A small self-supervised image encoder, trained from scratch.
Model: activation gelu, num experts 16, patch size [2, 2], depths [4, 4, 4].
Training: adamw at rate 0.001, 16100 steps.
Rows from block 9 of a small self-supervised image encoder, named by matrix and row number. Rows with one number within an expert belong to one neuron, the router's apart. Each number is 128 + 24 x the weight over its row's rms, rounded and kept within 0 to 255. All counts start at 0.
After each expert's rows are labels from the 100 images, of 14848, where the router gives the expert most weight on average: "responds to" is what is common among them. Only what is clearly more common there than usual is listed. The data: streak pictures of flow and ridge fields.
# router: router (model.blocks.9.mlp.router.weight, 16x320), inputs 107-213
# up: expert up (model.blocks.9.mlp.up, 16x320x320), inputs 107-213
# down: expert down (model.blocks.9.mlp.down, 16x320x320, transposed), outputs 107-213

# expert 4
router.4 [136 119 143 130 134 132 143 130 129 163  70 129 165 132 156 137 128 123 137 137 122 129 138 140 123 144 147 137 194 124 148  81 133 100  84 144 123  84 159 137 144 136 140 151 161 129 124 141 143 132 131 113 137 149 128 124 144 143 148 140 161 116 132 143 127 128 162 137 131 137 143 146  78 137 131 148 124 133 140 149 138 143 131 146 137 121 144 134 186 152 191 125 136 144 136 142 121 158 130 135 137 139 143 138 147 147  58]
up.1 [132 130 128 127 127 127 127 127 126 128 255 127 129 128 128 127 127 127 127 127 127 127 127 128 127 127 127 128  47 128 127 128 127 128 163 127 127 242 126 127 127 127 128 128 127 127 128 127 127 127 127 134 127 127 128 127 128 127 127 127 129 127 125 127 127 127 128 127 127 127 127 127 128 127 128 127 127 127 127 126 127 128 127 127 128 127 127 127 127 127  78 128 127 128 127 127 128 127 127 127 128 127 128 127 131 128 144]
down.1 [137 126 128 131 128 129 129 131 138 127 165 132 215 129 127 128 137 139 129 129 131 139 133 124 142 129 135 129 129 139 128 134 141 132 145 137 128 161 141 136 128 128 132 141 126 138 144 128 128 129 141 127 128 128 114 135 128 153 128 129 126 152 142 134 139 128 126 129 128 128 129 128 126 128 132 128 143 132 129 129 128 131 132 128 128 139 129 128 125 128 129 137 129 129 135 128 129 183 131 136 131 128 128 137 141 136 126]
up.2 [128 128 128 128 128 128 128 128 128 128 171 128 128 128 128 128 128 128 128 128 128 128 128 128 128 128 128 128 127 128 128 255 128 128 250 128 128 172 148 128 128 128 128 128 128 128 128 128 128 128 128 131 128 128 127 128 128 128 129 128 128 128 128 128 128 128 127 128 128 128 128 128 188 128 128 128 128 128 128 128 128 128 128 128 128 128 128 128 117 128 128 128 128 128 128 128 128 128 128 128 128 128 128 128 128 128 219]
down.2 [145 139 121 124 125 123  97 128 144 154   0 127 135 122 123 121 147 148 122 124 127 148 131 157 149 114 128 110 134 156 126 148 144 128 112 144 123 102 127 141 121 120 107 103  65 163 152 122 116 122 149 173 113 115  99 125 101 127 125 110  91 148 146 103 145 118 110 115 122 121 124 125 161 107 128 126 145 128 122 133 119 127 127 121 112 159 110 121 138 120  85 138 117 109 137 122 128  13 127  97 126 117 111 140 149 124 134]
up.3 [128 129 128 128 128 128 128 128 128 127 135 128 128 128 128 128 128 128 128 128 128 128 128 128 128 128 128 128 126 128 128 255 128 128 255 128 128 138 128 128 128 128 128 128 128 128 128 128 128 128 128 128 128 128 128 128 128 128 128 128 128 128 128 128 128 128 127 128 128 128 128 128 206 128 128 128 128 128 128 128 128 128 128 128 128 128 128 128 128 128 127 128 128 128 128 128 128 128 128 128 128 128 127 128 128 128 190]
down.3 [155 141 121 127 127 124  96 129 152 128  76 128 137 122 123 123 159 161 124 126 129 157 134 140 161 115 131 109 137 179 128 151 153 128 127 157 124 145 130 149 119 122 104 105  47 186 166 124 117 124 159 167 117 112 100 128  99 133 127 108  97 160 155 102 156 123 112 117 123 122 125 125 157 107 129 127 155 129 122 139 120 128 128 121 113 186 113 121 128 121  73 144 119 108 142 122 129   7 127 100 126 115 101 146 157 124 123]
up.4 [128 128 128 128 128 128 128 128 128 128 213 128 119 128 128 128 128 128 128 128 128 128 128 128 128 128 128 128 127 128 129 255 128 128 204 128 128 207 139 128 128 128 128 128 128 128 128 128 128 128 128 128 128 128 127 128 128 128 129 128 117 128 128 128 128 128 127 128 128 128 128 128 158 128 128 129 128 128 128 129 128 128 128 128 128 128 128 128 112 128 117 128 128 128 128 128 128 128 128 128 128 128 127 128 128 128 240]
down.4 [141 147 119 120 123 120 102 128 141 159   0 127 140 118 122 117 143 145 117 120 122 145 131 143 145 109 128 112 131 153 122 137 141 129  62 140 119 128 127 139 116 114 118 109  84 154 147 118 110 117 143 165 109 112  77 124 100 127 122 112  97 144 143 109 144 111 116 113 115 118 119 122 179 104 128 124 142 128 115 132 113 127 127 118 108 154 107 116 181 113  95 137 111 107 136 118 127  43 124  97 124 112 121 138 145 126 136]
responds to: turbulent; high contrast

# expert 15
router.15 [119 119 116 137 144 134 145 131 133 160  62 132 155 138 117 134 132 127 126 146 137 132 131 151 125 135 129 135 207 119 139  82 119  92  82 116 140  71 184 122 129 139 140 132 124 116 121 132 127 141 120 115 150 137 126 134 127 139 139 140 167 124 132 139 128 145 155 135 131 124 124 122  81 141 130 141 127 134 136 164 137 125 132 126 130 120 132 129 174 130 190 129 132 131 134 132 133 146 133 143 136 143 163 126 128 129  62]
up.0 [128 130 128 128 128 128 128 128 128 127 133 128 126 128 128 128 128 128 128 128 128 128 128 123 128 128 128 128 128 128 128 255 128 128 255 128 128 136 130 128 128 128 128 128 128 128 128 128 128 128 128 136 128 128 128 128 128 128 128 128 128 128 128 128 128 128 127 128 128 128 128 128 166 128 128 128 128 128 128 128 128 128 128 128 128 128 128 128 128 128  95 128 128 128 128 128 128 128 128 128 128 128 128 128 128 128 255]
down.0 [157 134 108 127 117 109 123 130 158 125 170 131 161 127 112 117 163 161 125 107 111 162 142 131 171 119 128 121 119 173 117 127 165 124 125 169 114 176 129 146 114 114 128 129 121 156 166 114 113 113 166 170 122 111 113 134 110 136 117 121 120 176 156 117 156 114  96 121 112 113 115 114 144 113 133 118 165 130 118 121 117 131 127 116 115 172 109 113 174 123 166 152 118 120 154 117 128 107 128 127 128 113 127 150 164 129 150]
up.1 [128 128 128 128 128 128 128 128 128 127 132 128 127 128 128 128 128 128 128 128 128 128 128 124 128 128 128 128 126 128 128 255 128 128 255 128 128 134 130 128 128 128 128 128 128 128 128 128 128 128 128 135 128 128 128 128 128 128 128 128 128 128 128 128 128 128 127 128 128 128 128 128 155 128 128 128 128 128 128 128 128 128 128 128 128 128 128 128 128 128 107 128 128 128 128 128 128 128 128 128 128 128 128 128 128 128 228]
down.1 [157 137 110 127 119 110 121 128 155 127 176 128 158 127 115 119 161 161 126 107 107 161 137 137 172 120 127 120 120 175 117 125 164 123 126 172 115 182 129 144 115 115 127 129 118 140 166 117 114 115 169 168 124 114 106 129 110 130 118 119 116 178 154 113 154 115  95 123 113 114 117 115 137 115 129 120 165 128 118 107 120 128 127 119 116 175 108 115 182 126 167 144 118 121 149 119 128 103 128 127 128 115 126 147 163 128 154]
up.2 [132 126 129 128 128 129 128 128 129 112 176 129 120 129 129 128 130 129 129 128 128 130 128 129 130 128 130 129 119 131 128 255 130 130 255 132 128 199 126 131 128 128 128 130 134 131 131 128 128 128 130 129 129 128 127 129 129 131 128 128 129 130 129 129 130 128 126 129 128 129 128 129 131 129 128 128 130 129 128 124 128 130 129 128 128 131 128 129 126 129 124 129 128 128 130 128 128 129 129 128 129 129 126 131 131 130 194]
down.2 [134 132 120 129 121 118 129 130 155 124 192 133 194 128 122 122 158 158 128 119 126 158 142 120 170 127 134 128 115 183 125 245 161 125 136 150 120 198 153 138 121 122 138 134 126 160 191 120 121 120 144 129 126 120 126 135 118 135 122 128 127 196 148 129 151 122 114 128 118 119 122 120 165 118 132 123 164 133 124 149 120 133 133 120 123 179 120 119 140 126 149 155 124 128 154 123 128 109 132 128 132 120 130 151 160 137 161]
up.3 [128 128 128 128 128 128 128 128 128 127 131 128 128 128 128 128 128 128 128 128 128 128 128 126 128 128 128 128 128 128 128 255 128 128 255 128 128 138 129 128 128 128 128 128 128 128 128 128 128 128 128 134 128 128 128 128 128 128 128 128 128 128 128 128 128 128 128 128 128 128 128 128 170 128 128 128 128 128 128 128 128 128 128 128 128 128 128 128 128 128 118 128 128 128 128 128 128 128 128 128 128 128 128 128 128 128 220]
down.3 [156 141 109 126 119 109 119 129 151 129 195 128 150 128 115 118 157 158 128 103 102 159 129 149 173 121 128 117 120 176 119 125 160 123 129 174 115 199 128 140 117 116 127 129 109 170 164 118 118 114 171 157 123 115 109 128 110 128 119 120 112 176 146 112 149 118  82 125 114 116 118 118 128 118 128 122 161 128 118  91 125 129 127 121 115 175 107 116 184 128 179 133 119 121 141 120 128  99 128 125 129 116 126 138 158 129 150]
responds to: turbulent; high contrast

# expert 7
router.7 [121 119 125 132 127 114 140 134 133 168  11 128 164 127 124 138 130 130 136 132 132 129 129 141 127 128 139 124 195 128 124  97 123 110  99 130 126  46 192 129 128 124 132 132 152 128 130 126 121 133 126 120 132 119 128 123 119 141 125 131 166 130 135 138 126 138 150 126 126 125 126 109  97 124 126 121 128 126 138 157 132 124 125 119 114 128 122 122 181 140 167 129 124 131 130 119 132 160 130 140 133 126 146 130 141 130  82]
up.4 [128 127 131 131 131 131 143 130 132 115  91 131 169 131 130 133 129 130 132 133 128 128 132 127 129 135 132 131 130 128 137 128 128 130 125 128 131 101 129 128 132 131 145 133  90 128 128 132 131 131 127 129 130 132 128 132 129 130 138 137 126 129 132 135 128 133 127 132 133 130 132 131 255 129 132 135 128 131 132 127 132 130 132 133 131 128 134 130 128 131 128 129 131 134 131 131 130 121 131 134 137 130 128 129 130 133 116]
down.4 [123 134 129 133 129 129 145 128 126 141   0 129 177 136 129 129 126 124 130 129 128 125 128 120 123 132 129 139 126 118 129 128 126 128 132 124 129   0 134 125 130 129 147 145 133 106 120 129 130 129 117 128 134 131 128 135 139 128 129 136 125 126 125 136 125 129 128 135 129 129 129 129  79 134 129 129 125 128 129 128 129 129 131 129 134 118 134 129 120 128 128 128 131 137 128 131 129 139 133 135 142 129 128 128 126 138 128]
up.5 [128 129 128 128 128 128 128 128 128 127 184 128 122 128 128 128 128 128 128 128 128 128 128 129 128 128 128 128 128 128 128 255 128 128 245 128 128 190 129 128 128 128 128 128 128 128 128 128 128 128 128 128 128 128 128 128 128 128 128 128 128 128 128 128 128 128 128 128 128 128 128 128 128 128 128 128 128 128 128 128 128 128 128 128 128 128 128 128 114 128 124 128 128 128 128 128 128 128 128 128 128 128 129 128 128 128 194]
down.5 [136 116 124 129 129 124 128 129 143 127   0 128 143 129 129 124 144 145 129 129 129 148 134 135 146 129 128 129 129 154 128 130 146 103 129 131 127 127 130 137 127 128 134 128 223 131 158 124 126 128 128 130 128 126 126 128 123 128 129 128 102 153 139 128 144 124 125 128 123 125 128 129 150 119 128 125 145 128 128 132 124 128 129 127 127 153 128 125 116 127 177 141 128 129 140 129 129  93 128 116 128 127 126 144 146 128  99]
up.6 [132 255 120 118 128 119 112 121 121 128 166 120  98 123 128 114 128 122 125 118 128 128 121 125 129 113 127 128 124 129 128 163 129 128 255 129 117 205 131 129 116 119 116 128 129 129 129 118 123 121 129 130 125 121 131 120 129 124 127 117 129 125 120 117 128 123 127 124 121 121 117 117 128 128 117 128 128 126 117 102 123 129 122 114 121 129 117 117 129 128 127 123 119 119 123 119 128 122 122 114 114 122 130 129 129 123 185]
down.6 [127 121 128 136 128 128 143 129 128 185   0 135 145 137 128 128 128 128 134 128 128 128 131 128 128 135 129 139 128 126 128 128 128 128 129 129 128   0 124 128 129 128 143 142 126 111 128 128 131 128 127 128 133 131 115 142 137 128 128 139 127 130 128 137 128 128 139 136 128 128 128 128  98 135 134 128 128 134 130 130 130 133 134 128 136 126 135 128 130 130 135 129 133 140 129 132 128 128 138 145 144 128 128 128 128 141 113]
up.7 [128 129 128 128 128 128 128 128 128 126 193 128 124 128 128 128 128 128 128 128 128 128 128 128 128 128 128 128 128 128 128 255 128 128 255 128 128 173 129 128 128 128 128 128 128 128 128 128 128 128 128 128 128 128 128 128 128 128 128 128 128 128 128 128 128 128 128 128 128 128 128 128 204 128 128 128 128 128 128 128 128 128 128 128 128 128 128 128 119 128 128 128 128 128 128 128 128 128 128 128 128 128 128 128 128 128 167]
down.7 [140  99 129 129 129 129 128 129 146 127 112 129 147 129 129 129 146 150 129 129 129 149 137 143 154 129 132 129 129 158 128 132 148 123 134 142 129 128 130 141 129 129 136 128 137 143 164 129 128 129 138 130 129 128 128 128 128 129 129 129 103 160 140 129 143 128 127 129 129 129 129 129 150 125 129 129 150 128 129 132 129 131 131 129 129 158 129 129 112 129 186 142 129 129 141 129 129  94 129 125 128 129 126 144 148 131 121]
responds to: turbulent; high contrast

# expert 11
router.11 [120 124 158 129 113 127 141 141 134 164  22 134 153 131 154 130 121 130 147 122 112 129 138 149 124 138 137 127 197 117 133  89 121 107  90 131 129  41 159 126 149 122 132 134 129 136 122 135 135 111 125 121 113 132 124 134 126 142 127 142 150 125 134 143 124 100 168 130 129 152 142 136  92 116 132 123 131 128 134 158 137 136 135 157 127 123 138 137 194 129 185 136 144 142 130 142 142 149 135 124 142 127 151 134 137 139  70]
up.0 [129 125 127 127 126 126 127 127 127 128 235 127 126 127 127 127 128 127 128 127 127 127 127 127 128 127 130 127 128 128 126 255 128 128 181 133 127 233 132 128 127 127 127 130 116 128 128 127 127 127 128 132 127 127 129 127 127 133 126 127 125 128 127 128 128 127 127 127 127 127 127 127 129 128 127 126 128 127 127 132 127 128 127 127 127 128 127 127 125 128 112 128 127 127 128 127 127 131 128 127 127 127 125 129 130 128 255]
down.0 [129 126 128 116 123 125 116 114 130 129   0 105 143 121 126 114 130 130 112 114 119 131 115 135 131 119 112 115 128 133 117 178 131 128 128 120 120 119 140 126 117 123 125 114 130 134 132 113 116 122 129 129 116 118 125 115 118 126 118 109 123 131 131 113 131 115 160 117 120 120 116 126 227 114 113 117 131 111 120 127 111 106 115 115 112 132 116 118 126 105 112 130 120 119 126 122 131 113 115 105 105 117 129 129 131 114 157]
up.1 [128 121 128 127 127 127 127 127 127 130 139 127 124 127 127 127 127 127 128 127 127 127 127 128 127 127 128 127 130 127 126 255 127 130 206 128 127 138 123 128 127 128 127 128  95 125 127 127 127 128 126 128 128 127 129 127 128 128 127 127 125 127 127 127 127 127 128 127 127 128 127 127 160 128 127 127 127 127 127 121 127 128 127 127 127 127 127 127 120 128 137 127 127 127 127 128 127 129 127 127 127 128 128 128 128 128 212]
down.1 [126 120 127 108 125 127 104 102 122 130 107 102 134 112 125 104 123 128 100 109 101 126 109 148 129 112 110 107 130 131 129 156 126 122 102 112 118 117 136 119 114 118 117 103 165 132 131 106 106 121 119 131 107 111 125 108 104 116 121 102 122 130 127 104 127 105 170 110 118 118 117 127 211 105 110 128 127 100 116 128 108  99 108 109 108 130 107 115 118  97 120 125 112 108 116 114 129 107 109  99 104 112 132 128 128 112 150]
up.3 [128 122 128 128 128 128 127 128 128 130 164 128 123 128 127 128 128 128 128 128 128 128 128 129 128 128 128 128 130 128 128 255 128 128 232 128 128 160 128 128 128 128 127 128 116 128 128 128 128 128 128 128 128 128 129 127 128 128 127 127 127 128 127 128 128 128 127 128 128 128 128 128 128 128 128 127 128 128 128 128 128 128 128 127 128 128 128 128 111 128 141 128 128 128 128 128 128 128 128 128 128 128 128 128 128 128 138]
down.3 [123 127 130 112 130 130 109 105 119 113   0  96 135 117 129 119 121 122 107 129 115 124 106 151 125 115 108 106 130 129 131 147 123 123 111 106 128 104 138 115 120 124 115 104 151 130 130 118 117 128 117 137 115 125 124 110 113 114 129 105 122 128 125 107 126 116 178 115 127 128 120 129 196 113 107 131 123 102 122 128 116  99 105 125 110 129 115 126 120 104 128 122 121 115 114 128 129 108 108  99 102 125 131 123 128 105 127]
up.4 [133 128 128 127 127 127 127 127 127 128 222 127 127 127 127 127 128 127 128 126 127 128 128 126 128 127 131 127 123 128 127 255 128 128 200 138 127 209 138 129 127 127 127 131 127 128 128 127 127 127 128 134 127 127 129 127 128 132 126 127 125 128 128 128 128 127 122 127 127 127 127 127 143 128 127 126 128 127 127 136 128 128 127 127 127 128 127 127 125 128  88 128 127 127 128 127 127 131 127 127 128 127 125 128 131 128 216]
down.4 [133 125 126 124 116 119 124 125 132 129   0 112 166 127 121 119 132 132 115 116 129 133 124 130 133 122 120 121 128 133 101 215 132 128 147 130 120 128 144 132 118 121 129 119 125 137 139 116 118 121 135 125 120 120 125 123 123 133 112 114 125 131 135 119 134 119 161 124 119 115 121 122 255 117 120 108 133 120 123 127 116 113 125 113 114 133 117 116 116 107 127 132 120 124 132 123 133 118 122 114 102 115 128 132 133 117 152]
responds to: high contrast; turbulent

# expert 1
router.1 [121 108 148 140 146 141 143 139 136 120  96 137 129 136 142 142 135 136 141 135 141 135 133 128 131 143 137 134 140 128 148 143 129 210  36 123 141 100  20 131 142 144 136 129 167 131 131 142 137 142 124 191 135 139  38 136 133 145 151 140  82 134 144 142 132 133 159 135 141 143 141 143 132 133 134 152 136 134 143 134 142 128 136 142 134 131 135 143  81 134  58 137 142 141 133 145 168 157 137 139 141 142 122 131 134 135 204]
up.10 [132 132 138 130 133 136 147 130 142 134  95 130 197 130 135 136 135 145 132 138 136 139 138 122 145 136 141 130 129 137 128 129 139 128  56 143 138  63  26 134 133 137 146 135 130 127 145 135 130 133 136 144 129 130 130 130 129 140 134 138 120 143 149 142 139 132 128 133 131 138 133 139 142 129 131 129 138 131 133 128 132 132 134 137 129 142 133 133   0 134 127 135 131 134 139 136 128 137 130 135 135 135 121 135 144 134 128]
down.10 [131 128 128 124 127 128 128 126 136 129   0 126 141 122 127 124 134 141 123 127 129 137 130 126 142 122 129 122 129 146 126 129 134 129 122 133 126  23 128 132 125 126 130 126 128 159 144 126 126 127 141 129 125 124 124 128 123 130 126 122 126 141 136 124 135 126 129 120 126 127 127 127 253 124 128 127 133 128 126 128 122 128 128 125 121 145 122 126 127 125 127 131 123 119 131 126 128 123 124 128 120 126 130 131 135 126 126]
up.11 [128 101 133 128 130 134 134 128 128 138 132 128 126 128 134 128 128 128 128 130 128 128 128 116 128 128 128 128 123 128 130 255 128 130 127 128 128 132 119 128 128 128 130 129 128 131 127 128 128 128 128 127 128 128  95 128 128 132 131 132 129 128 129 130 128 128 121 128 128 131 128 129 255 128 128 131 128 128 128 127 128 128 128 128 128 127 128 128 129 128 123 128 128 128 128 128 128 139 128 128 130 128 128 128 129 128 252]
down.11 [128 127 134 128 135 132 138 128 129 123   0 128 128 129 135 131 131 129 132 131 128 129 135 132 124 128 135 131 117 120 134 104 128 130 112 128 131   0 111 129 132 130 140 132 117 101 119 134 133 133 118 126 131 136 128 130 133 124 135 139 128 124 129 136 129 132 129 135 131 136 133 133 119 135 130 135 126 128 128  92 132 136 133 133 131 118 132 134 130 137 128 128 128 131 132 133 127 126 129 127 129 135 124 131 128 135 151]
up.12 [131 255 127 130 128 128 130 131 132 184   9 131 152 130 127 130 132 133 131 130 129 132 131 128 133 130 131 130 129 133 127 143 132 129 115 132 129   0 134 132 130 128 130 130 128 132 134 129 130 128 133 130 130 130 158 130 130 131 127 130 127 133 132 130 132 130 144 130 129 128 130 128 249 130 131 127 132 130 130 128 130 130 130 129 130 133 130 129  37 131 129 132 130 130 132 129 128 128 130 130 130 128 128 132 132 130 132]
down.12 [129 128 128 124 128 128 127 125 130 128   0 124 133 124 128 126 131 132 125 128 128 131 128 127 130 123 128 124 128 132 127 128 129 129 121 129 128   0 126 130 128 128 128 123 123 131 130 128 127 128 129 128 127 128 127 124 126 128 128 126 127 129 131 124 131 127 128 124 128 128 128 128 153 126 126 128 129 126 126 126 126 128 126 128 124 132 125 128 128 127 126 128 125 122 129 128 128 122 124 127 120 128 133 129 129 123 133]
up.13 [128 129 128 128 128 128 129 128 128 130 128 128 130 128 128 128 128 128 128 128 128 128 128 108 128 128 128 128 138 128 128 255 128 129 126 128 128 128 128 128 128 128 128 128 126 135 128 128 128 128 128 132 128 128 127 128 128 132 127 128 122 128 128 130 128 128 142 128 128 128 128 128 255 128 128 128 128 128 128 129 128 128 128 128 128 128 128 128 111 128 124 128 128 128 128 128 128 136 128 128 128 128 122 128 128 128 168]
down.13 [107 127 142 136 142 140 145 132 113 127   0 130 105 139 142 141 120 103 142 139 129 109 134 129  90 139 132 144 119  83 140 116 114 131 118 105 140   0  98 120 142 138 138 140 112  41  84 142 143 140  76 127 140 145 128 132 143 106 141 149 132  89 104 141 112 139 127 145 140 143 140 140 105 143 130 141 105 130 138 103 142 139 132 143 141  82 143 143 129 144 130 126 139 142 128 143 127 130 137 129 138 144 128 127 106 136 132]
responds to: saddle; whorl

# expert 6
router.6 [123 102 108 121 110 108  94 116 107 163  98 117  97 119 108 115 114 105 107 123 121 111 111 109 108 107 105 120 106 109 116 133 113  95 139 116 112 134 160 120 105 122 114 116 160 123 103 109 117 115 119  75 122 104 224 118 123  96 116 108 102 110  91 101 114 119 129 120 116 110 115 113 112 119 119 113 112 114 114  91 115 121 112 106 121 112 114 116 123  96 137 119 118 105 112 112  60  68 113 109 113 115 129 122 103 120 137]
up.0 [128 132 125 126 121 125 126 126 125 129 129 126 125 127 125 116 127 126 126 116 116 127 126 104 126 126 127 127 127 127 127 255 127 128 255 127 123 129 134 127 126 125 126 127 135 108 127 125 126 125 126 112 127 126 124 126 127 126 124 126 164 126 126 126 127 127 126 127 126 125 126 124 142 127 124 126 127 127 125 107 126 127 126 123 127 126 126 125  45 127 122 126 126 127 125 124 128 127 126 126 126 126 127 126 126 126 187]
down.0 [134 127 128 109 128 128  89 115 109 130  54 105  44 125 129 127 123 117 124 120 115 128 109 128 115 124 121 118 127 129 117 132 116 137 132 118 128 114 135 128 128 128  97  99 152 135 128 128 124 128 109  74 123 128 123  86 122 105 128 122 126  76 117 120 129 123 128 123 127 128 128 132 255 124  95 128 112 102 125 103 128 118 106 128 126 129 122 128 128 127 227 111 127 126 108 128 139 122 110  72  98 128 126 127 125  96 127]
up.1 [128 129 129 127 128 128 127 127 127 130 154 127 123 128 128 127 128 127 127 127 127 128 127 122 127 128 128 128 128 128 128 255 128 128 255 128 128 156 131 128 127 128 127 127 118 127 128 128 128 128 127 131 128 128  42 128 128 128 128 128 145 127 128 128 128 128 124 127 127 128 127 128 159 128 127 128 128 128 127 128 127 127 127 128 127 127 127 128 114 127 125 127 127 128 127 128 128 129 128 128 127 128 125 127 128 127 172]
down.1 [130 125 139 120 138 133 107 125 123 130   0 118  54 124 147 127 128 127 128 128 108 129 126 127 121 125 126 122 129 128 127 134 128 142 130 126 129  55 139 128 128 127 118 106 138 125 128 130 125 128  75 103 119 129 130  92 118 104 133 128 127  66 120 125 129 124 128 125 127 131 128 136 247 120 106 140 123 106 124 110 130 128 120 130 125 130 125 129 129 132 199 126 125 126 125 128 134 115 121  49 113 128 124 129 128 113 123]
up.3 [128 129 128 128 128 128 128 128 128 129 131 128 123 128 128 127 128 128 127 127 127 128 128 125 128 128 128 128 128 128 128 255 128 128 255 128 128 139 132 128 127 128 128 128 128 128 128 128 128 128 128 129 128 127  31 128 128 128 127 128 146 128 128 128 128 128 128 128 127 128 127 128 187 128 127 127 128 128 128 128 127 128 128 127 128 128 128 128 125 128 114 128 127 128 128 128 128 129 128 128 128 128 127 128 128 128 128]
down.3 [130 125 142 122 141 137  96 125 125 130   0 114  80 125 151 128 128 127 128 132 116 129 126 127 118 126 126 123 128 128 127 135 127 141 130 117 133  43 139 128 130 128 115 105 139 122 128 132 126 129  64 119 121 131 131  99 120 104 134 128 124  67 124 125 129 125 128 125 128 134 130 140 231 121 114 142 125 104 126 111 133 128 121 132 126 129 126 131 129 134 200 126 126 126 126 130 129 113 122  38 114 129 123 129 128 114 122]
up.4 [128 132 127 128 127 127 127 127 127 130 142 128 125 128 127 127 128 127 127 127 126 128 127 121 128 127 127 128 128 128 127 255 128 129 255 127 127 150 128 128 127 127 127 127 128 127 128 128 128 128 127 128 128 127 117 128 128 128 127 127 135 127 127 127 128 128 127 127 127 127 127 127 159 128 127 128 128 128 127 121 127 127 128 127 128 128 127 128  81 127 120 128 128 128 127 127 128 128 128 127 127 128 127 127 127 127 192]
down.4 [137 125 134 117 133 129 104 122 117 130  33 117  24 124 136 127 128 126 126 128 123 129 117 129 123 125 125 122 128 130 127 133 122 146 137 125 128 104 136 128 128 127 104 100 143 137 129 128 125 128 104  86 121 128 114  91 120 107 128 127 128  71 123 123 129 124 128 124 127 128 128 131 218 121 105 131 117 106 124  98 128 123 108 128 125 132 125 128 130 131 206 119 125 125 111 128 139 119 118  64  96 128 126 129 128 102 126]
responds to: fine streaks; high contrast; parallel; waves

# expert 14
router.14 [112 153 121 110 129 121  99 113 105  75 152 109 112 113 117 114 113 110 115 116 123 112 107 120 111 106 103 113 117 113 127 157 112 149 156 106 119 138  89 113 116 123 103 105 130  86 113 118 116 121 112 110 121 116  91 107 115  98 129 102 128 109 107 103 109 116 153 109 116 119 115 120 167 120 105 128 112 109 115 126 112 108 105 115 112 115 110 117  78 108  71 111 112 107 106 119 147  98 108 106 100 122 117 103 100 104 204]
up.0 [127  98 130 128 129 129 128 128 129 136 136 129  94 128 129 129 128 128 128 129 128 128 128 129 128 129 128 128 128 128 130 255 128 122  49 127 128 134 130 128 128 128 127 128 148 133 128 128 128 128 130 123 128 128 133 128 127 130 130 128 171 129 130 128 128 128 157 128 128 129 128 129 123 128 129 130 128 128 128 128 128 128 128 128 128 128 128 128 117 128 158 129 128 128 128 128 128 136 128 128 129 128 112 128 129 128 118]
down.0 [121 128 121 121 119 118 124 119  97 132   0 120  96 120 119 121  92  94 120 119 124  94  98 132  91 121 101 121 127  84 117 142 101 125 126 101 119  23 129 107 121 122 105 120 126  97  84 120 121 119 117 132 123 122 129 122 127 108 121 117 138  91 102 112  96 123 149 118 120 120 119 119 140 128 114 117 104 121 120 130 120 102 111 120 120  87 118 120 128 120 131  99 121 122  94 119 122 128 120 129 118 122 132  92  87 110 125]
up.3 [128 129 128 128 128 128 128 128 128 131 100 128 126 128 128 128 128 128 128 128 128 128 128 129 128 128 128 128 129 128 128 255 128 128  59 128 128 111 129 128 128 128 128 128 128 128 128 128 128 128 128 129 128 128 125 128 128 128 128 128 129 128 128 128 128 128 135 128 128 128 128 128 204 128 128 128 128 128 128 128 128 128 128 128 128 128 128 128 130 128 129 128 128 128 128 128 128 128 128 128 128 128 127 128 128 128 128]
down.3 [123 129 128 127 128 128 128 124 103 140   0 120  95 126 128 128  92  96 126 126 125  88 117 130  98 127 120 125 126  81 125 139 104 128 124 102 128   4 132 117 128 128 110 126 124  89  85 128 128 128 123 135 128 127 131 126 128 128 126 121 127 103 104 122  98 128 179 127 128 128 128 128 131 129 125 123 111 124 128 128 128 117 120 128 128  82 127 128 130 126 137 118 128 127 103 128 127 134 122 136 118 128 137 102  90 118 126]
up.4 [128 115 128 128 128 128 128 128 128 139  96 128 123 128 128 128 128 128 128 128 128 128 128 129 128 128 128 128 128 128 129 255 128 128  30 128 128  90 130 128 128 128 128 128 128 128 128 128 128 128 128 129 128 128 123 128 128 128 129 128 147 128 128 128 128 128 142 128 128 128 128 128 188 128 128 129 128 128 128 128 128 128 128 128 128 128 128 128 130 128 136 128 128 128 128 128 128 128 128 128 128 128 123 128 128 128 127]
down.4 [124 128 122 121 119 118 126 119 104 133   0 119 102 121 119 122  94 102 119 117 124  95 108 135 101 122 116 120 126  90 114 136 109 125 125 105 120   0 132 117 124 126 110 122 125 105  96 120 122 122 125 132 124 123 131 122 128 124 120 115 137 108 115 117 106 125 163 120 122 121 124 121 137 128 121 114 114 120 123 131 121 111 119 120 122  90 117 122 129 119 132 112 123 122 100 120 122 131 119 131 116 124 133 106  97 118 126]
up.5 [128 129 128 128 128 128 128 128 128 130  96 128 128 128 128 128 128 128 128 128 128 128 128 129 128 128 128 128 142 128 128 255 128 128  83 128 128 108 128 128 128 128 128 128 128 128 128 128 128 128 128 129 128 128 124 128 128 128 128 128 128 128 128 128 128 128 128 128 128 128 128 128 228 128 128 128 128 128 128 128 128 128 128 128 128 128 128 128 129 128 128 128 128 128 128 128 128 128 128 128 128 128 127 128 128 128 128]
down.5 [121 129 128 128 127 128 128 124 106 150   0 121  83 128 128 128  87  94 128 128 124  86 114 129  95 128 120 127 126  75 123 141 107 127 124 105 128  45 132 115 128 128 106 126 123  86  86 128 128 128 121 141 128 127 129 127 129 127 127 121 126 109 107 122 102 128 191 128 127 128 128 128 132 130 125 124 113 124 128 127 128 114 120 128 128  76 127 128 179 128 147 117 128 128 110 128 126 135 123 138 117 128 140 105  88 117 127]
responds to: delta